From a checkpoint of a small image classifier.
Model: 1.84M parameters, 24-pixel images, arch convnext_v2, norm layernorm, activation gelu, patch size [4, 4], layers 8, width 192.
Rows from block 2, named by matrix and row number. Rows with one number belong to one neuron. Each number is 50 + 15 x the weight over its row's rms, rounded and kept within 0 to 99. All counts start at 0. After the name is the row's rms in percent of the matrix's.
# fc1: MLP up (model.blocks.2.mlp.fc1.weight, 576x192), inputs 0-191
# fc2: MLP down (model.blocks.2.mlp.fc2.weight, 192x576, transposed), outputs 0-191
fc1.190 104:62 61 56 72 65 37 47 79 26 71 57 38 52 34 13 45 35 47 51 60 38 39 57 63 46 74 65 42 71 48 38 44 48 55 84 57 33 44 58 50 51 45 63 42 73 08 80 61 15 48 33 67 16 42 49 59 44 43 68 35 25 31 38 47 40 43 63 39 44 62 52 49 51 64 64 32 74 50 47 42 57 49 49 58 67 22 43 55 43 36 43 61 56 76 47 42 58 53 36 35 35 75 43 71 36 34 37 29 44 32 47 32 49 42 68 47 45 75 60 35 60 35 54 41 50 63 25 49 54 80 07 55 58 59 58 43 42 50 76 34 37 63 52 70 53 36 83 67 53 53 42 42 65 53 72 36 55 77 69 61 34 63 63 62 29 52 49 27 57 56 51 34 41 78 38 31 60 73 78 64 47 42 33 40 37 55 46 69 60 57 39 57
fc2.190 086:37 79 37 86 44 48 35 51 49 61 58 34 75 44 51 41 46 47 66 53 41 62 57 43 48 58 65 23 52 71 43 34 29 49 52 67 43 41 41 39 47 63 76 62 35 50 46 32 72 60 25 42 66 34 26 44 50 44 59 63 64 99 63 34 52 61 41 47 56 69 31 54 38 56 49 63 51 71 43 47 79 57 57 48 89 22 32 66 51 64 56 32 50 30 52 54 34 42 56 43 62 46 69 45 42 56 54 55 35 50 66 35 60 78 84 57 63 57 53 74 59 42 82 55 47 21 43 49 67 26 50 51 38 62 48 44 61 29 48 62 61 50 71 37 57 26 64 60 59 48 47 45 45 75 50 18 39 76 65 47 10 34 17 44 54 67 77 59 44 51 72 55 84 51 55 47 42 45 40 62 35 57 27 47 22 35 55 43 50 55 28 49
fc1.191 108:52 43 47 64 46 52 39 61 72 49 18 65 41 40 48 41 31 52 35 46 37 41 39 62 42 67 38 24 41 29 60 55 59 61 77 64 43 40 78 75 45 55 69 50 33 39 49 54 61 51 44 50 51 22 52 74 54 29 59 52 56 71 27 57 47 49 49 54 40 49 30 70 56 59 51 74 85 67 60 51 49 44 76 85 46 58 61 72 37 71 44 45 55 53 53 43 33 27 52 19 68 72 23 11 42 62 25 25 47 48 35 58 42 47 65 46 32 54 54 77 57 46 51 53 33 75 34 58 55 25 26 58 47 47 46 67 64 66 40 44 92 50 54 50 50 34 56 74 51 76 64 45 47 48 57 52 27 49 79 58 47 48 59 51 40 32 20 68 68 62 39 34 23 57 71 36 30 45 70 50 41 66 44 30 33 40 38 34 68 24 28 60
fc2.191 091:32 72 64 47 48 46 93 38 42 75 66 56 33 82 46 77 24 48 69 64 76 67 33 56 45 42 33 66 35 55 45 54 44 51 40 52 49 52 47 53 35 47 74 74 55 51 87 28 84 46 29 69 42 67 70 54 40 73 66 50 43 58 62 33 51 31 70 33 22 18 57 52 53 34 50 52 56 40 49 36 41 51 51 53 44 43 39 14 23 70 55 71 58 77 45 30 22 58 18 39 55 60 69 26 44 51 68 26 31 44 56 64 73 43 36 56 56 30 74 42 68 45 48 27 42 49 56 45 64 50 23 36 43 52 34 35 64 51 58 43 39 43 48 41 92 55 60 38 62 51 80 61 40 70 37 51 57 39 68 44 42 51 60 60 39 40 46 58 35 44 36 47 60 31 46 48 34 27 51 70 42 56 66 49 62 50 37 62 54 30 60 34
fc1.194 091:43 58 76 47 52 62 30 28 58 55 62 36 36 43 59 68 60 67 62 38 65 52 54 58 33 67 44 59 39 57 71 14 59 58 44 67 38 30 58 75 58 44 51 55 82 43 24 61 28 51 59 80 93 56 43 47 38 48 49 12 34 43 77 65 49 76 63 35 28 47 29 67 57 58 63 40 46 27 62 44 60 36 63 42 09 33 08 62 35 33 61 56 50 63 74 48 41 52 33 42 46 66 54 39 41 59 40 35 40 62 50 44 52 46 33 43 52 50 47 55 25 47 50 49 26 22 60 47 48 64 67 71 66 29 43 28 62 54 46 63 60 64 31 64 68 53 39 38 65 50 65 53 44 74 48 61 76 45 46 52 52 73 53 28 56 31 50 59 22 36 70 93 39 34 65 72 43 59 49 48 49 64 70 45 41 61 63 59 46 48 32 61
fc2.194 082:58 60 38 51 35 56 42 44 79 36 51 56 53 74 44 41 40 43 33 38 46 59 28 50 44 76 55 54 58 63 36 61 36 45 52 38 32 64 68 44 62 43 59 64 50 57 60 84 45 51 82 83 68 62 60 38 29 33 47 73 40 33 82 49 49 53 40 17 28 45 37 46 21 57 62 48 44 52 48 55 62 67 17 50 45 40 52 36 50 28 84 34 60 63 51 28 69 29 37 33 52 42 66 65 48 58 55 52 54 56 27 49 63 32 56 66 12 43 34 36 48 33 52 46 39 57 38 29 67 38 70 64 67 84 33 29 43 46 52 34 08 38 45 36 23 51 44 56 65 48 62 67 62 62 31 32 41 44 28 61 53 37 66 35 43 62 78 50 40 39 23 67 62 57 34 38 67 55 45 43 37 38 83 31 46 41 70 46 56 32 26 45
fc1.195 098:33 49 64 64 45 36 75 60 56 24 43 60 46 44 22 55 46 60 81 39 45 61 48 74 39 37 46 44 51 59 47 47 49 81 63 41 60 43 37 51 53 60 52 36 36 58 33 66 64 77 28 60 60 62 45 55 35 52 50 72 65 51 58 60 57 40 54 31 36 87 35 36 58 43 21 72 55 51 68 24 76 18 56 30 51 38 68 79 45 40 54 39 67 44 53 68 52 76 32 65 65 80 36 25 39 58 53 46 68 61 46 42 56 52 35 49 26 45 15 57 41 27 51 53 41 44 58 36 51 34 48 63 75 54 39 25 56 34 78 58 46 54 45 86 59 56 49 48 59 37 27 28 57 47 84 62 52 50 32 73 45 61 57 52 55 51 80 50 42 63 54 12 45 50 28 35 61 66 70 54 51 72 38 46 67 87 50 48 43 45 32 77
fc2.195 112:26 46 52 58 45 72 41 48 37 92 49 69 37 56 42 39 55 54 52 52 76 39 44 26 40 44 55 53 31 54 42 57 65 98 62 49 55 71 55 47 67 51 17 52 23 51 64 50 50 59 36 75 40 58 74 14 37 48 44 59 42 46 57 63 47 33 60 39 49 41 74 50 76 68 42 58 40 46 33 32 19 56 42 57 42 38 58 29 57 39 17 69 41 47 57 39 60 85 39 36 42 65 33 38 64 21 75 44 25 74 25 19 51 18 45 36 48 46 62 69 49 58 62 44 50 49 62 67 49 75 34 44 41 44 23 52 40 21 64 50 64 52 50 30 27 72 49 62 48 33 59 33 64 55 40 41 65 61 79 24 59 47 56 33 53 47 66 57 57 58 48 51 71 28 54 27 49 54 44 58 69 36 58 56 23 67 48 46 47 58 45 67
fc1.196 099:57 56 22 48 43 75 23 20 40 53 37 41 51 33 23 52 46 63 65 29 47 42 61 31 50 68 23 55 47 28 43 53 47 53 99 53 55 50 70 61 58 38 41 54 90 13 59 74 54 46 51 58 67 42 33 66 48 31 66 35 42 59 71 53 50 77 63 42 37 36 46 48 63 41 42 68 88 45 65 16 44 41 51 47 59 31 31 49 53 59 37 63 72 41 50 64 49 45 56 49 41 57 42 35 06 32 39 54 58 65 30 64 63 52 58 55 76 60 35 50 61 52 46 62 53 46 62 78 71 46 16 59 48 65 50 53 53 44 57 59 41 48 64 62 55 24 81 37 65 78 57 38 65 41 62 46 58 33 49 50 55 49 73 45 36 70 74 35 68 56 56 17 48 65 57 28 39 66 57 51 65 38 51 23 60 48 36 51 68 47 41 48
fc2.196 099:65 56 29 50 27 49 52 35 51 52 69 65 49 66 50 55 68 60 41 35 51 44 46 70 25 41 40 50 57 69 15 42 70 43 36 49 41 34 91 51 39 48 83 56 55 46 43 56 38 31 36 47 67 55 49 52 69 55 73 38 50 56 73 53 57 28 47 42 41 38 60 43 34 35 82 63 56 70 45 56 49 72 53 59 31 47 56 32 56 57 38 16 52 71 43 40 64 46 27 64 32 74 47 42 46 37 76 37 53 52 42 66 57 56 32 59 39 57 42 61 54 35 45 40 45 61 62 67 65 27 55 58 34 81 60 19 55 57 27 35 14 45 40 72 50 56 34 58 42 39 54 32 62 87 60 14 62 46 25 83 53 35 30 86 41 52 48 59 61 70 46 52 31 14 62 39 74 66 45 39 40 37 53 37 33 24 48 55 61 66 43 38
fc1.197 113:89 45 52 50 53 67 49 52 60 49 43 63 25 55 62 56 50 70 63 42 67 42 54 44 23 37 73 34 55 41 38 63 22 55 75 73 63 58 64 22 73 42 58 62 36 61 47 42 46 41 51 45 64 59 70 55 60 47 60 56 33 31 34 62 60 44 48 67 40 46 52 63 59 30 47 47 79 39 31 51 21 61 47 62 42 22 29 75 61 60 38 16 44 53 55 42 46 60 43 42 22 55 32 50 36 46 61 30 55 48 40 63 18 24 45 38 60 47 42 68 48 42 44 37 53 46 72 57 69 43 57 56 45 65 29 68 42 86 75 56 49 70 55 18 24 38 50 59 51 73 70 23 30 43 25 51 52 56 83 80 36 65 83 62 31 55 36 70 47 57 53 38 54 64 53 40 45 44 53 76 12 67 50 46 38 41 45 71 37 33 43 44
fc2.197 114:11 72 38 79 33 51 55 56 55 52 43 45 48 64 37 49 30 46 39 62 37 58 87 82 77 63 29 68 70 58 59 04 22 45 36 35 43 62 48 42 52 51 66 65 64 22 58 53 43 54 68 49 90 53 74 41 49 38 71 68 23 53 57 38 27 49 47 29 45 38 36 33 34 57 38 33 61 37 66 36 37 35 50 52 40 61 52 35 19 50 80 73 48 58 60 58 49 57 57 68 55 53 57 41 35 71 48 50 55 45 29 50 58 21 55 41 11 46 65 40 26 50 54 57 24 42 20 55 29 54 54 49 31 57 39 49 32 52 60 30 61 43 67 29 47 59 68 55 62 64 71 65 53 48 17 42 33 49 38 66 28 39 47 68 49 70 94 61 43 56 44 59 54 46 42 45 47 45 67 53 66 40 47 60 49 61 47 49 50 58 46 42
fc1.198 108:42 58 46 43 46 31 35 44 36 31 44 55 40 53 43 65 53 64 38 62 47 46 29 47 36 55 46 27 69 37 51 43 29 56 54 41 50 66 63 67 52 31 73 72 72 50 69 48 92 51 28 48 41 27 68 45 51 32 47 41 39 73 44 56 74 72 62 42 54 31 46 47 55 40 33 64 57 63 63 47 28 63 52 66 64 18 43 74 39 34 55 66 36 81 50 40 58 33 47 42 29 69 48 63 47 47 31 50 53 27 44 62 19 69 62 37 49 43 59 38 76 40 50 47 34 39 37 42 66 60 48 74 34 43 44 52 27 30 33 48 25 60 48 31 67 55 68 71 44 52 51 45 54 37 37 49 47 52 83 55 38 67 96 64 84 49 46 60 57 37 68 65 36 54 48 79 45 22 59 54 53 42 31 36 64 24 35 77 78 41 11 59
fc2.198 106:26 40 37 56 36 72 49 35 15 35 86 42 64 80 67 47 66 33 57 52 56 34 27 24 47 47 43 42 34 31 49 61 64 59 38 39 68 69 44 35 65 74 60 80 62 73 53 55 65 47 52 42 36 68 39 67 55 56 47 39 67 18 48 33 49 45 60 51 59 54 43 59 61 41 59 55 43 39 39 58 50 46 53 58 49 42 50 40 58 71 43 38 43 31 35 65 52 40 61 60 55 45 50 63 48 35 54 58 51 26 47 40 25 87 57 46 88 60 02 53 46 78 77 42 44 56 30 45 42 63 39 37 41 31 54 32 40 58 42 69 56 41 47 48 46 60 45 44 45 52 26 19 48 33 67 39 55 32 53 56 44 76 71 35 36 44 58 46 35 68 76 58 27 50 65 73 49 26 44 54 55 78 72 10 50 25 52 60 18 45 52 27
fc1.199 097:63 47 34 29 52 44 42 54 53 46 67 30 61 72 59 77 31 44 54 37 38 38 48 59 53 67 31 58 42 45 50 43 66 70 56 57 56 62 48 64 51 34 54 45 63 65 23 54 45 46 59 39 59 63 47 43 55 48 42 63 50 27 49 65 30 57 52 72 57 58 17 48 52 41 65 42 55 72 70 52 53 39 50 53 10 61 15 56 50 27 52 49 86 50 14 85 25 76 32 40 50 58 34 74 31 56 43 65 64 27 57 26 48 70 73 81 73 64 26 51 53 40 49 32 32 32 46 56 40 31 60 70 71 29 12 24 81 49 61 42 59 84 57 75 51 52 51 47 62 46 69 36 22 24 22 38 67 54 60 55 61 66 60 34 59 40 65 52 47 63 67 40 31 46 51 49 49 66 46 53 43 57 44 28 41 58 52 56 46 51 26 56
fc2.199 105:49 39 32 37 57 56 45 66 49 24 38 75 36 43 47 56 57 38 23 37 58 64 65 64 39 60 33 55 59 40 09 59 69 79 38 54 37 69 60 45 56 64 39 24 51 38 32 66 21 62 61 69 43 49 42 14 17 37 43 72 62 43 35 54 60 62 57 41 59 57 40 54 48 43 53 51 54 47 45 62 34 66 66 35 39 67 69 69 71 84 74 63 34 55 65 59 61 38 43 41 31 59 24 52 53 38 39 69 71 47 23 55 81 46 64 39 53 74 46 87 40 49 42 26 55 64 49 45 55 65 55 72 60 62 42 41 40 43 39 61 48 54 26 44 43 31 42 54 16 43 31 42 71 56 75 49 37 49 74 51 46 91 40 49 30 40 41 54 76 54 42 73 78 58 28 30 50 61 45 34 42 27 69 66 40 68 50 46 57 65 39 44